config.yaml
model: "segmentation model"
image_size: 64
num_classes: 6
encoder_norm: "layernorm"
encoder_parallel_block: false
encoder_conv_stem: false
encoder_depths: [7, 7]
encoder_widths: [96, 192]
decoder_norm: "groupnorm"
decoder_activation: "gelu"
decoder_blocks_per_level: 2
decoder_block: "basic"
optimizer: "soap"
lr_schedule: "linear"
Rows from block 12 of the encoder, named by matrix and row number. Rows with one number belong to one neuron. Each number is 500 + 50 x the weight over its row's rms, rounded and kept within 0 to 999. All counts start at 0. Numbers have three digits each.
# gate: MLP gate (encoder.blocks.12.mlp.gate.weight, 768x192), inputs 0-95
# fc1: MLP up (encoder.blocks.12.mlp.fc1.weight, 768x192), inputs 0-95
# fc2: MLP down (encoder.blocks.12.mlp.fc2.weight, 192x768, transposed), outputs 0-95
gate.96:453511515483481542476497460462472511518500502520468466525485501539563970465489469530529538427518485513506470494416496512570542492489555519479507460519487467504495515460483518485445479498486524449499535418576534464563556511595517454467503469512481447504514462524454499520486520465509479505
gate.97:517505457467425547418533519494493524510536494533486534487451503435397473437541538600511539494473526471501510481542450538508467493520530474445560566567497494462520468449423491570524514509505465502450443512571538447558530434492567528458473553563577588595463507497498590472530537416606403497
gate.98:472438550471495533536516578506464488462518502442402527520502531545509490442494476497537532488480545375416491505442466431477636536487530550428485560470419464533483362455508442609391468537509562490524444521483421516576509395438522536553478507493503566622489516512397494403522537424499474459
gate.99:515439486437487478543441431474511519404457531539456565569487445526601488557477464424469451528484455616499452509580494552519458511481452518466431418555529510504555489471508607540502511412601514462573465529370446419441521506530497501522512584536510555468567528513477565545504471641493474496
gate.100:453528447478461556450397466494484556542479574539540501418467540555420511505507584491515508515486432537469415430516489560467515548471452458559486473523539467491545518608597531536486600484485522572515470493556510571443469458539416492566461572493412446445580510522484575554544429461397535461
gate.101:512581560500435461439526465559492588507500557542395558479473483479461490485447459526464500507523584407463455481429482463471472524430456460592572493527475507570595535498552510579487525484545551410538378450490515536513616535520464486405591509549470538482416414543508523480460551386545479484
gate.102:513439488375487437547551436504503429458608463428627442434411566598508563492390487586539560446527439505573474509406558480538540527479525458569430503549535459517433510430431445466534526505431460464537538497489399537560468495538523490549509496532395579541517467462458438562501520554480555511
gate.103:463499503493484509460467470485493487517507493512478469522494479521550999454492472508537504426506524518484474503458473490561534489498555527503510493507522487464525483417495503502445472499497543496477518450523500514523534514551502454512480463532523495515498483505485492511473514469539510513
gate.104:552545433544557568562446585504466472436413527448542493469460536503590510488448421529494589525505498468519440491420507511468492517498464529594524585588447576458494424491410623570623430568474520555479513490504493506462414515470445464520507545472514449504558536473542520419521423524441552534
gate.105:537486518495577437491572494589497481480450430458358478601552473495486498535502496511526526506574469421484406536503482455507461541433502468533559427563495491486560563426469469518481445526445467460512443514542607466497635492442553508591430568495602480625514483560474558376515449415520452515
gate.106:463501515488491518450478469487492486517507487515470462536487476528547999458490478514533518429496514522487484499463478490566518485508554530497499494509511480473527487419498506498459472494506532495488512456525510499534529517547505449511480466531525486512508491512481491503469504466546511512
gate.107:460508514489490519453479471497489497514500489510463466529487482524553999459499478508537503429496518520482475494463476482567529491504560531507502486506520478467522486414494513504449479490503538493482516451522513508531527514545498445508480462522531489514501487517486492513467506472540515514
gate.108:458502514486494515457478471484487498513505491515473467525491477530546999454491477512535513426498517520485485499463478485564525489503549532504500497515512485470529482411495502494452476493507534492478515451520511508530521512550507447506480467530525493513510487518486487504466506464550508503
gate.109:466516508481481522442470480485488475507509500521483463528484484523533999455489469519548510421511515501488475503469473485571522487506549539508506484510519498469527489410497503492446481493502538494472510441522517514549537513543497451505488469518527484511522496514477483506459506472557506505
gate.110:466520515511484536479469475498505487506498508519468477527495469527573999455508465510519492441494515526504470487470497477551544482481540527489493493523508465482508489417499473497431476485479523475489495455533515504536520523541505431504486486506521487494511505498484494508476506470551515515
gate.111:583504619465498434513569560498587497470438434584468557573530483465558506491492489460431528440558526557586450447435551524463420564502506417474522415542608401439561500496394520410570504498458520577534492500547436527459437585504438522539510503482450468550523513586549610584540498488452529475
gate.112:476520449572493498425526508468508478501509525415564543454469505446406512537534381475556481468487544514565562578523416511501533509430581565504545519519489459636532510530514501474548485553544533467539488415531496535629489524442514520483470490537529575439440611520431383451497551556475449540
gate.113:470584516497422469493522451448479482461456527459556459453603424461522495532536557470522567406415493531504584535587486633476547502602474553583463394523497560541510483478446579509462429488503497531520491422496485587431426531490501515545512532576542445508455481496415484510507478459445446505
gate.114:532522486461469403514414487571475489472574555480479466592551524469592480476472489391589512558615372463490487484506405485517458512516552586502520506459519498471527427361469616486487525465442547536502487437575560493488462554445543471517523545434473552513491520507605525439586518527479511505
gate.115:406453540579495494519419496543571498447473587520416526551527460471540494392514508487540567526502514504493515478534463560584526489491536477409536451559544606491491491457462460543586462497430574474608471516565450511480537512519527568490496424508533498510492532587468498610448543456519479499
gate.116:529401520491541528550592556515494569421538528507418526608511452482527514472381557558459513571565528469505485546461515539414487410548518524499428536448471503423403482477551505475465554491479508549543592551465525550561486426433461592555411505469455453487457531493460602486414484510558525427
gate.117:443394498467523534465664538557401502563528536419468502499505534520502511545446472611507506488515504465527473488528612538556481529577527460498426547467501418487514473438464482500502471508565492466547442564584497549447454510482480494449380583517482610445427495591508581432512574443452461620
gate.118:489461449615533544490567470523557508519580425529471589552464601459459494476517407512573522461444487479463574483488449433523557458452412456495495444568484552552434446528591489515391475436639538569570567482472491480448457496496445501486461528544510482491415558531552486475554549496444455506
gate.119:461509514481491519456477465484485495509508498505477457531500477534546999446497483503533516432494517531486481502457471485561522487498560531506504498514511479465524484416488503489449478489508531496479512454523511502529516514544502445502479457534534502510509484515490490504467505466544504511
gate.120:484588487486490453468550648500531433484516555526490382533473450446507524448490424503528384483492487527513593500473502637461487567501442588388451442619496466561537443499454468460573471467433506536487441477505500555477590451494543481498518655486523493419535531540477488518451490418485546561
gate.121:522388465499518566478491579512495521522425504507525507535470421493479480543422492489477502368602493501454485519483537499458516466602504541506578539457577514478505477417548530545567491454452522426586504451468519444559471415523494590527576471463394472506488540535450383469525502487530436462
gate.122:478484547489452537477442506470411524489510460486515506494522568542527492572434535505561560526486490506508503510494485509608634573469483576491542463515543501524436453568507491620514443505506447539577445553532466519401415455506484468473493478546535480522559484483618590590559537445479431525
gate.123:505556554452557498525501467433503499466490434571553430434556407465550494391423577516454495465554486441551572513455521523541552483446504429496413528500544505508474511501577534558449441489542491515611549458450593490462529615434521449601489437553467534472473524545467433560535557540524445463
gate.124:446520589522468447484505416493575444485523509527520510532531476523595510487454447402500535573496518356480522473493556457456452480576468455478448447574623496478546507368523539546558504478460481503532421445443447379488479603439517519528612601508472515474512592457544527561525429465521502513
gate.125:484398494537587534474473455526562585569523480406418546445498565451580495504412471516446551515562582520468472530552514461500472583440474479506381465459490481450492460505441524550477508506455542451431488461581580503528454407515537400521496511536381524503450429449465516527555539515465536435
gate.126:419503551571438526587464548599511514639507522510608524504470520411410495504509458479537478449534545457374549440416548506522534565537553472491516518597469542478434414600387503502480524501486467536437437550561486502560450538495467535536493511524470484504597452513527460487541485563535491518
gate.127:509430527493559551501539516487550423466522537469511581464475523443516517545510597414546604495528577496540572489449493495453455515383530459461483629466456507432501504591394532593475535437488588568508484467461492490458481499467505543540499548433521488497457590545468469569484488599460447513
gate.128:464511518478483514461477476485493492513501498509477466526490473522548999459490475511532516438499514521482470496447472489564532493500553531498514504505519487468529482417498507490454472490510533489487514450511516506529523516549495447505477460530527489512504478511487490511470508471542500504
gate.129:511490471414485544470548446516645468507555548533594492520524449349497489542513500525533446454534551504403581465546493498522489523450495474513414546488448500516476544438433436562524558604425542430538516510454467492517543509560545414515485533437424514530549485541419528462491538506575458475
gate.130:467463532540431477487533418465440530533516478521509489408436509560507483433509443518466516493543514493496512543496485557441527444514479477549492583539516527469508512471582480453480439369533618571478539443395494430445475385517456567511451446458575527487474503607468479538571441449459584416
gate.131:488428584464557439476557502459492469419470515591572493470482488485512503477511374540406446422432558438454553549510466444441539503489444427438571468589598544549515485451445403445477390483489556504544524484486561568493490449522432537518572486474594530463524476452547505556502539551580501509
gate.132:458503515501482508458470472480483493517511491510483475521493479522549999462494474506532507432516525519479484496459476468561522496506556536510507498520520491463526475423480500497446479495503535488483513442523516515526523514551496453501482479535527497506501482508491488510458514466539503515
gate.133:464509520485486511448472466484489494510506491517478466536487474530544999459483480512537521426498514522475482494467484487567522495498552526500499489512514488474525479418491507487445472495506537487487511456517514508531530517547506449514487461538524481513509491515484489507470505470548511510
gate.134:457497509491491511459476480483501497515506494518467468536490466525548999454497468519534512436494517523487477500464470489569525487489547536495506491503515479458522480404485503498447476485503537497476506439518509509540533523537496452519479473529529486517505486517483494504465518466548522510
gate.135:494530509521445573514474492528456503543430508506492617520523606490496501407472535488486526474545425501560529504526480539419438461554485557512475497436554541516476429440500494579500539524503511568558530450524449496509497410520493418554444515538464512473415561520524538484508531435447554428
gate.136:510453512583550491479479529624391493443445499514486518543477491439553499559503398542477575493511509591495481574460532470493582593468550395537389491518577488530496462546549417468468465508586574637506564527485456507467460470471500566563458500398548507462419535547580447481568488511463473521
gate.137:494531417603494474567501534498515486520499469420544445520532513452530484503457543447466484470620509509537452440538505457526452567384470546525492520533583524517503564379466595463442482559527479427508544528523494505512485510521518452437486503409508534474446528430505443359480498467483568458
gate.138:416454551533467473572378373508534412485476477593512549553479483398473511437583518432535515562554555497504462537530542472442461473508498570554515462489554473444507527489505532420493557517502510543449573512451463496481551527449490539540524568530560497572583612554503535497483479556464530403
gate.139:544432435504524512558472532433556531539608467517535541448513631586433499543470472540491582462489612543508417478501500481524514471488466430507494550424509441395448567534550490498507453521495543417508493434610541540508474461584531561424508471515448469533463403435574467444542457550534570513
gate.140:492487513505536504550533546516548543571485438498477385404436521592511515522423515538544544569545521438553494498542612458433545548401470475459490412477400531576560616605510494511466412481429507515520493476464518505450466494522456502510522503492429507449502553580493536523472540545516578531
fc1.96:470494455553516467535534370525529498454503517494460624514463562493441489468510570453538509583492545515471531550501424432477380531554596552463524544431482499469490448534587497496491557546522451545514565516476406497414522453452488493536403541469508552556508533529555469474487420491520532492
fc1.97:579519444571429457521506492529475441492555473588505453433525402479476504442563592436449498459497551500481561535528515521542423521363445591427502536463494502462527514501475507580482397528534537428459539489507576469549492576466477561456587516468478498483483507537432563463476417536482417560
fc1.98:451578447530486508483464479428495565424499557483427460500606494490544490490535532543435475457494492524556543583412466596574434527516508571534524409545518518540442533470463552592476553500515478534561542565519511518413522470437515476527443459460542495446489544430486590557417443542442458566
fc1.99:644445562442523613569514446555504396522522482513555411444600508545585505477514616545479505581556497390514514418560563434563504525467490478421461423439432563470450473478493493506577475545493508459485482473550600531506494518468450363552440434407502517522569537514535451527486457484487527564
fc1.100:474447619483460444481670513499540468518531444433470546530559499485490487550581501524428533477566602493542535493479465511528475434473510579443550503464485441498460450471463477505535503528546526466462540496479479393468491563417573490460507439508515546576425504457489442549507590484558581480
fc1.101:442621488475452525552613595620438476628519462433489513518492412477470510558452607463593508527491462511553493483595525529421471469528478524426489412587479553463491513504533477493538544590387409518486466483491372513572505539507486378429479524458422505527536465459491509486533496562530572489
fc1.102:569473553442555511464474620503523530498515555535565495438531534481546216493534524538423389473542470498575426447497575547485591442478534506471484503508477509552529452598416525521524474547519545471515458571516562471499480523522491531507556533511534487446497467451545443569501541472486472472
fc1.103:486557433553469470473497477517498466494452513449565486507528521400547486543501456540554470455557580501461523549521573553393617546488558510488519573473562509423535514495519497542432447548479590559446570474470426563569481528472493507555522495478561586537457469406475521536539559411475562583
fc1.104:528512490545554610546417518482472471516492537520532501498457593561604516562460466501433581510480490459560447483428479489465501549541468501516591499531471444434486471509451595478474467519604481478565495535588497496441468470463528552416541590507467394383509505627494511425491503475425470550
fc1.105:564496524435421469543484547504480560409510514466591494468441496542505501505587435475546507488478528532506536591479638619543499461560585490530530540480518385475478410484480497462485545457484472438472495447477460592543496544489506502507533429440519525492501489382528549551514548542474496411
fc1.106:443436523453539473501416575491547422491446501436493501547449475480483499579539505480544513491525443468439547473523444630574517504548494581434513461505548535436509461559533474492457413497497459467546483512513405449527602451506530556456524565475458635574486628412446400529529512370437542503
fc1.107:488536421534518508477522530551525440440465510458533441472530518358541495554573445461565489531563509544477501521574557540478558533494546501460494515474613453511544521501497469521461448509443590589475511458458480597559461508428505445539480503424535544546512524448504471569525538472418519563
fc1.108:513469463553524503490459509556516488552441534552447472645449527499433482524578552480578491446489504506482552474694496473459412543533525521401498502388490541560465470465500470526485518472439394471505453479547394547503530517465524452510564522380549561579469543467557515541492457531473451552
fc1.109:487535473598477523554491500434521410498478507519533590557456514585456518513446475492482452557489526455487528524472506392528524535550630482500498544509457519499630557537535470522501449562483410492537403508518477581396532464456485538488432540517491473512437593592528443452471469479572534404
fc1.110:477451507471561501462470460470456524522492480529485456516538493514443460397449506456628484441501536500446548482523492511490411502666503518511564471429498565419501494518551544492506603484544518549470561539498473408500571537510558485462502484539481598503489570522492544399531432431465414554
fc1.111:502581425457511557495469535471513458476552482483471536469544662527482503509480503482558596520587540411522561480455393586484520466499446575546549501552460479529527510509528514601540478491457480466443382590603454493471472459517536557506421522513560575522502396519516553484547517496453567552
fc1.112:409514429501503473488532517536535537546489486444384560486455503512372495555511511503548561410531560518505517539577420616475466515476468553477484491491439414563470453480426510493574526433577464600528420474561507477559452522499527604594476555538578541562511478600500499619496576480425532571
fc1.113:550548470462588548516438513478547421555509446537523456557526520505449515430444500531561499583426458432502524554455472391501446499551545579437511611573526483551489535484458502416516509519319501545544454533501439461509506427528444431424530510401460526484517594457484542426513442545562553468
fc1.114:450432522585534568434547496538541500470516482493471456436432534522399505487470540501409472496524514516491576562342539475547468431562493435494521440504534532502477568520456441466510476459492562505481522501524475589528616530478544484577553521427594480534522501466484401565436519492543481397
fc1.115:579499438517534544535547498500546546536469593535504580436537477491575515419453563460512554547503547576530496433442400547466446433477543500491532518553515483493487530579541483598456514469429549452462488575526388453472471560435515584490460397585498480553466500542436451442533548556494504431
fc1.116:533482566488527515539541562553464523464553522527395499513523477528547499551483467585450516472481480535503554593509455501548467414460477492461417541433495492532522483458545492457495501505449472512574509558415557475580521456568459451557464517581575480609465449488533536488393444520504481487
fc1.117:541599377509496562491506453419460537467453398630485498495465463447520495461509399490461478517463434516566554505601444531470561445417454569486449436574489420478540557562403537493475454411588573468540471547465529496487538500595498552520495524463507506433462427500516542505518430549459386474
fc1.118:490521563465431474512450498512486467485470633494578404435556435488490496502532635465467487483589502454457474456519558522531445464483597520494537550533507478505608595537408561500469525517329520498427492591532462504535583441464481552453510510465563507590519492446444532587541521558568608490
fc1.119:440575506427436513560488488451451506489539508547524489424542520489554514540422502587431531509474477520486396567386509477434660561433538470587551578605481450530534521516475463445537459492531578400535506567481584470450437500539484538518511495614508460384486430522527496508461526551564522415
fc1.120:474499501547512475501557565490521540474412511489462588421558485545588486448414444586386514522514527445459459426510474538518571611441575459455497455544488499483502536475502439505473464532424509471473494468465442506581525484498651527451495333457482470444446411537548538445408495440579671475
fc1.121:487508543365492575496522567387484531488508521502444516524558575450510499457558498508545452500480624576586562451475525445525451565460459481459541482519410453532544529476455426494402483518466489537444550563508539651487510551449530466486478538465579548390517513492569543478564508483496509485
fc1.122:482541480497465518543456535455367514487542460460507480474506493543493506488525583538554495547596499569509552408507526459575504507407506482568519518421581452526511420531450545444578391596584521526483511491569465443448536549508432386419500471515457577490559592472475455475445480491550549506
fc1.123:515553571495532472513505472446526454429483434532546462426591411463520495422425553528457453442541474433522593498466497471503566477482543415434436515516589503475482490507591556563469469477458479528672538427418576490528499592421501429628462442568488512505477485539486451497530550548581508494
fc1.124:498549515458448515416498461557611493559582494538575544526540499571473515478508513504542431540477517433468441449558502465478527510612468529529551393556533458432505565514493471436592452445451472483458424532457499489483454513540482463523519515521534512460545512521500540570454447491442513446
fc1.125:535506495449514445536431489423539543498470455498482471510468515527505509518470536490462433450574408538460570400567613455548498489555532552455532511503519592466437555569464473526419454519423457483422556443459529509475551432618486521512527477473553470539443602497466546552527465505422540461
fc1.126:421510512551601514489576508490506492459540474557555528521521580567584478416553468515443587506501539433384502443386495468587496470533527423480440432545551520432564421550474490455480537457584543541479559451511556540448384561553513587561490583459475487456475396557555585545512473516492460563
fc1.127:480462472503554570505521523502497483475498427463504565482480485499480495466489634382569624534464552565444607514563546491472483541519527486493477619393473450503527493547439553541502531422558551613558573454488511541470490478427514540522564449487439460500468591525466522574441484540483460520
fc1.128:502470443572536477458521482541511527514486502495469549567417466528426498492579569446532481457517577505498573446642486497506346449562505558404433413462514562474386490514530464538505548474483382527447506508487341503477575458474501495536537521393484525595559564525498519487504522454496519539
fc1.129:465506519501441525541542482487400519500486463565477468405502476655542518481508630639436528525484454493513358541451444512494561470518479474462639453476440500430483486531564589541529463452506488511511496581516492508478456460587536577423459426531582519499451510471533472586563507512550546501
fc1.130:487589442465571506514511586544579501490537554506512552581512516471494519593554548486510481486483456560517562444599482471549469516480530509452513466515512489471443479539433512473574536601487371430502437545587474534491561624520573451452568559567409490495529514441486445479450522508510491541
fc1.131:588525531471442417468516450530545490568597395430419557607443473488507475510455442500522545540528422495498460467508496475511501550467523494521504637466392394363498469462518577517499537535478518473413468457519521468557586586516453515480507503500448485611578438483444464472448493430514569490
fc1.132:516477544402474489539472509488484483501589484573479463456527508577513525448467545493383521496459411543545485479398469448501504437415481477517468528604449450590516557507476447484499489505520510361461415542505589462528452501553472522459501519596460464399472464541519503508496486609558486382
fc1.133:460554583494436498512546473446467538459464536413501553518476431516482493579417474565467501506442472434527513524480572455549592584487560503554583529605378502486566534456454558471512402461503518502482508500474547607456548527482430460495530481595491350499487479516476526545422506489540511474
fc1.134:454541505464470546477474440473432498439497477500491539455443599504470515453349550473528471539485467471513453528466462490477502493583556471548465543537443510521632542614495500501549593514478493453554520598533547476439426526551510515427457457564499509429434504565513399418534432517549472455
fc1.135:443477431412431548523410577436627507413547501423500472553494477434462497449510428465509427504514490578523365542584521434561495429566543520513518460532521467564438609543470443545492456515467507435492464517485479470485532521516516511397573425534436526472578442448593452568508526546507468488
fc1.136:537562532406395505571524489383582489578534510427536468439554531536399505483500573490536399447517477452519500453551518518496455467484475577475562545489421529490466532480475527499500532530438407391507443433497528514530582549572532373445599519608439472535620447449427479521431545496628546430
fc1.137:445488489495515556483443479530503558365455509551408547548419511519568530493529596489510562540417461519473460514491541586478429438479441535572475471503416513492504379510533511502578490467524470542534472544447489477441560600509526548522510572556439547537576504459563511619478471516463475557
fc1.138:473486422500526583471539605579603536479503498379473440572515559564469512629432489561400492408534416517474409553395501498561554520481459474478497437484512407572517549500533423565520479473518519473455380555511583471479452568409527474492476421464458503459471433448566472479568530585587461527
fc1.139:518471473427561447549510506465532508496519494483424413542541578567394505501477430593621616518468519495508460501532472434515456464488503448507477567408465459505507476554518433501539464550516532491489474478496578550633522518488484509434574456544565444562547446447537551521549407531479484502
fc1.140:589443526468593434528484394526485515511434463368581496463480474525523487537450464542470638524515493528444456500511584591571481495440595399476482524529543479427513488542455464571581475463463528473452464465539521504523518497457530438522487431485564504616507460402554580496435533562543492511
fc2.96:439480500504482534440477410499511495507499488530435473548468499542540651434482469491577511432511508534469478506449457469607498503529602561507516517535521466452545497375503543497434463501499525488498532405534500481552523528555489442497462477548572502538513501503494468466457501455567530519
fc2.97:456550437530543528478482516423416482516512426458575513460482442558620509474464547492511468441431513538524463557507477590521560530510475610480486493603527444466456542413478465505418397512492571540412433440521449597428636547610607489457479487589506473510520546556425416531467528574514525476
fc2.98:546565587360507490533387574569463482445493490416499447411494560495568508500521502485519502483487520515516465507467542566488523529513522587526527447554531551540562488485445455505461506471550519491595478515530535518515544543554511508523450581489409609404480428481468529488356464554443478601
fc2.99:494487464495448578485540547578458461464515417535550477499449412519489534574553538439512433617571472434615523493534445463495387476543432508418470558460506439536503535566639485486457552531472521434494400558593550435478432470511551513499505524451448494482568502493514376544497511472486572513
fc2.100:515513458460537544509539520478504490499490528471524486458549490488464445505465532588439516568531465479577563466548594516435530481519430443536531435524504514507408511611528501503526536483515457500501477574491503500439448447501578510487518604426516520425462511434516476493541441578437442483
fc2.101:516446364497452521420458559480490511490497480493398501551461581505565410490574438433433535491536502458457446469514479375499514552444457425376424482476534499479448480513490511555493560512528464415553551432569578491508491530488486456450539562609590507454506539493547443546583537480459515521
fc2.102:561498500485516472556542569505500499493492507469555535431539528450461381564515521500416479592506469462516519502544546517391484506466405452477496495475476519536440500626509477516560526530499467519537463579466499502436479487429484586513529533470449512464480496488519503513544481522430484482
fc2.103:447572426461473530522495572583414420497436502478521444392485550474484466479517551521483455542586535545487563488500533530417530530462444517461551623492578502442469490618521504516512501492470508491535525441520457508473419468460454401557490575414519577528510473441555456527565534470448506491
fc2.104:463520524438453534475478447460483462456496406514462489507461554512539534530477576446519563473491548514561533510501503495520492476515563462468593557486591483429449525449462511468419428481594523429453476472501612503541505526551502424467482462570544500475500460498458560451456540451418501459
fc2.105:566596520566533455551533545624460534560517534469569528432537413416507452426542448502501469498505524442546477492528546512444465429473446544603467464544466526496461477567507530443446512543503404551398494497460421430496491591457398555523521489448606479561435479477471525512533512588513538406
fc2.106:474498488387576534497591579540513470545489512397560500457495494443527498570502513467488433510540451442491491418519579613477451512465532484503480497511495490457511568601427524548489580450476366390508458476571463460521614530408493376426493537415455564564465545485471476550519537470519499519
fc2.107:462531405486562531552489644571482441480415470495535446472461596489482448510595546426530519532578525499486531449559530465521492476526487550468496545493599447467529475525518456465517464538449498543509503479512448583514388419444556463531488486373465582453521529439574444516542525489457459590
fc2.108:559513483595435417477478498543468544478526515548450483593562545506467519524499557557566482476464499552529568476605507479520443466470525566444508469490457660484498536410528428534462429504367497468454533524477494583479539499502408584487476516507598551494503389517556511484553510486574542477
fc2.109:501557540533499534571470424476525411499508513513536506532495444579445544548448507488559430559503499439496515523525551412508542570565548506568534548530436511482669579526554493520457477569541434394528421497544469573465586477509452473464456564517469504545427540564542438448487512491522536374
fc2.110:444477528472522542423510429441485520532533471538456465554491492544558532402465453524603523386512533519453498457470475507588452521568570566479512473490496484418507488381522576489450529457537541502484534442512525450538598574553543439490446500562526529495512514550463459442469480432577496547
fc2.111:518516480450544476557496532515543507504525554509502563429518514491479383562562521541454431542543540520550540505517520473421477525379430476511479504491442624556460579607473546444517453486510422480541472519445515480505448477478504472538464479508444513395407462524553556521496492505437551509
fc2.112:478490505488500458487456464460505534564529488580382424538409532505490478413502577498562538468499452581497485479578480475482514539458503516435405433560483421505553452458500525498506541474499486507508555487530497492488531613474465546503498575609459523499561451524457532398482585402450545581
fc2.113:570464555392557479585498573521462406447524515480519561478569589552551438527436470556532508540428516424535574423553476530482451585476468461508499440496493537501504469505460543585460566444457496501507479523414534528514544551455552530421459484483501468516554576445549446492445488513416534514
fc2.114:492518486460521458585591539496466460476513509434582432513516473563503484565558499574530439495525485451510572562606543560445481540489350500423423447541498522542461503572494491552529537500490463525545465449486513592416472467461485556531507492490508510494507455512488496532541499536447478424
fc2.115:601514470452520524591538552518515409474455500429493460579455457562605440396491418373560404448547488475539500483482467535498497510498566496530430530497583465484569430459502485601432470580521419439604543513588466434509516487467474525456481438520458505436567533489535515562532394535576473577
fc2.116:516560472465537479465525520543556484425531526550469550435436523463486626424524461406451473424494552449477504494468495534573422465573560576443397533463535490508504529494456428533432428545358501497520481460573563403519597531531561478432566423470594466569504532548479552476474435536526512525
fc2.117:508477404487528495545441618518463624460468486492498436503466531509572442519483445508488558501564422571552515432489556472494481480469476496593509537445491446476527521523403514393472502531441511469398611606565390455486388512473443584536529519511352566583525536508479601455508531526501473521
fc2.118:524507507467501441546540601537474501532467507498555494466511536454496437570555561544440456591519455447539558526514589478421503530450345437476504533471457536555470515623464478458523474585497445533502478640485457544474467461408491579524523529411471530544481524511563503479533515536476484499
fc2.119:415570499467516511605472507460455432502514521496596514398458490521552440571489565530458522599420458559421468501440501502350495511455489479509592515487461452455527521568494474429483451554525574462502484547490488489456403508514530544522572541480474517431574564459503474432467463551452426354
fc2.120:501520465484498457495512500483503455419464558527510484483504469488546557574528518549478532563473430610476427442513483568540506521430509521468525468441462434527469541462394473471504388584571455414466484559493456536584476498396594449600504424553510530390437518509480463470524491477546443416
fc2.121:534498494483541561432549517580460480492547482488524501487507486492514466617559499521530509545384489408540510547510531529408461457457451452474517537500486547510504447614524470545503468551513490464617411578450516577441383484433620548540518529482518503443438467429583611454541507527499423512
fc2.122:411514558471462399463447533443514529516525430571503411482506511506586540421459484560478513452471469572506555497494538433529526534443510441459496540475599567441455523485493588463509418563542543418507613392499456485625533534448482429495460449527526411531583544477560478559424526476523489495
fc2.123:468488529582453553436447473440502500492465494528448453535530526540505583459518499483568506412557525494434455439493421456583481490548566568502530496474490467448588530427524508513440473489476529481459497427568469486594504481552452439458485471495507512484578544485479480488449508441603540533
fc2.124:477410507535522566505514453469430529447570533572381542535481427521542581445537512505565519465489510525480502548386540451618475451512569471584433497498446486482479519494440513486461527504596535552472468425498529390530515578498516513446523397505472462530485481474447508524422490529538521443
fc2.125:552512480450536449560396543466477444473532490542487444536411525491491540445466482521585478568533509512548431444557502587521565566462522534526450454477540414532491442580460513453558443565478532517552586466498480586578535450536442555523437465415459442523370455629481527425543558494485574551
fc2.126:514494493445481500446558484474574536545529558536530572495528554514574563474446487463490482478506584547455486500445498513651505454509562527506505568509412555438486531475417487572464473499493520413479493437472571487496567646588448511442464464532484547441435472558471548487418557602625437556
fc2.127:495433477559463549475496473548551531461510444478482512587430488529524545440483421444535538417533557509470455462476455504584493487554514525461532524564481510450501514370451514493503439484568542493501578400503481442577488569505453479520412445496517537582488519511483485481411505433482516525
fc2.128:535441437541490449394449443503469536521505496493429546592459551537469596471532501479589484381528559465505565427599522466590436476523550532452450467524545602490464433382525486544456498453493444511511543482484430509535570459557456483522483556497526521566510455517491515501507540441546539583
fc2.129:437479510506574487608513446477509539582507550560571518427535527483438455521593469530504456494433457506475550504571542588419526518453546464442510443577454502545469422600490460542541529498601507450465465532462576508448451424376600496460521568486491631478430483418501525543531521464464414433
fc2.130:478488468477485477522508554531469491454449489500519610460519463429405514548545538452482477582522478464482552509568513496429511553495428405448472477467520498596439469644531511541553493565520479574505449574446461536443445501434463503572523524476436557482449526532545522495529531549485498456
fc2.131:495521502485481479564520565482558514468498512483506487423553530462479362544465613502386515494476467504534542509523556493441456493474367444525504442427501484562459535526577480528561600510518501528543533530454522510482508501490487564493490549463465496519526489488496548556502445512429426479
fc2.132:464521547434501536525492468502477467502491530546551487450533431534542485489436565464383546565382421547514457551438488501445503455492489475521504470558480484508556537469399507473500542490528542409442420545495548433539469548563488464462527480540482419433476509470527480490478466582486453431
fc2.133:503547477530544514515497456544397501466548551530600496396455468517470526542512530529475423545486407467482512500507628522459511490482459497462506497515462600492559542549432552560527554539422463480531416490535522479438528525492483500473547437504493459451539426549566494512420485544583568444
fc2.134:408514594475508541461423413481468483449526468523493499505490506472593568464406546497625481503445518475472453477403455470574545495521582479545513505524461436503587543449448542440442496516552580446531513572518511506522453586570480424481551490592474478489491506520451465393451460500582474476
fc2.135:518450473451519503514450561514547509499525486455509524443489519505476443493545540551438462618475494553509556444577537446421512521527495462448491434524539554584424496627479494471576399444442423522521474628508451585486531478520498520502428601490405512512539456468570524549550457509496426566
fc2.136:531521490528454493557558561551519470520486519383546518476517479464508510569495527548454458553518536482534522477519573503435479491433410405517504417529481520552460505623582490533572498481543454501497511479495483511451505515499502548550524523505440521442512470476567528529548502467431466499
fc2.137:475426572553448449516577520519522575532506476563490519478494423490455524530409510405507471510585523542477568514500548614431393555470407510461475399485464569544572508534536515514608491514513469519470478492453443483460489416458494517416501448570479496526435424491434570523522475526558496477
fc2.138:552482417501547486559479579445571524420527504469537555422424558477529406551595515455447494570480550431540573502543529540432543478465433528486434540545463486516424447559435537496482456576495501454532523586433456470496408463383512563493535533499494448462489547429529558555539499513437511481
fc2.139:449500531508497515415488457535494483499477505453463458508522513480485610412498547512564554464489551520476485471456442478526415527539569492511522489539493456506508464391439513501355486521447573473457503498564489428559545512622509452473507438542575491543519508546468511485462509499572470552
fc2.140:519528524441582475593491431499493457495463406615523406482494594510559469515509432434528526399475525462435417524494499508577432506526569473413504543545527524461590428448526537540536498493451511547566594480490555545521460458454535493568380550551514463539427463474507560502559475515451525520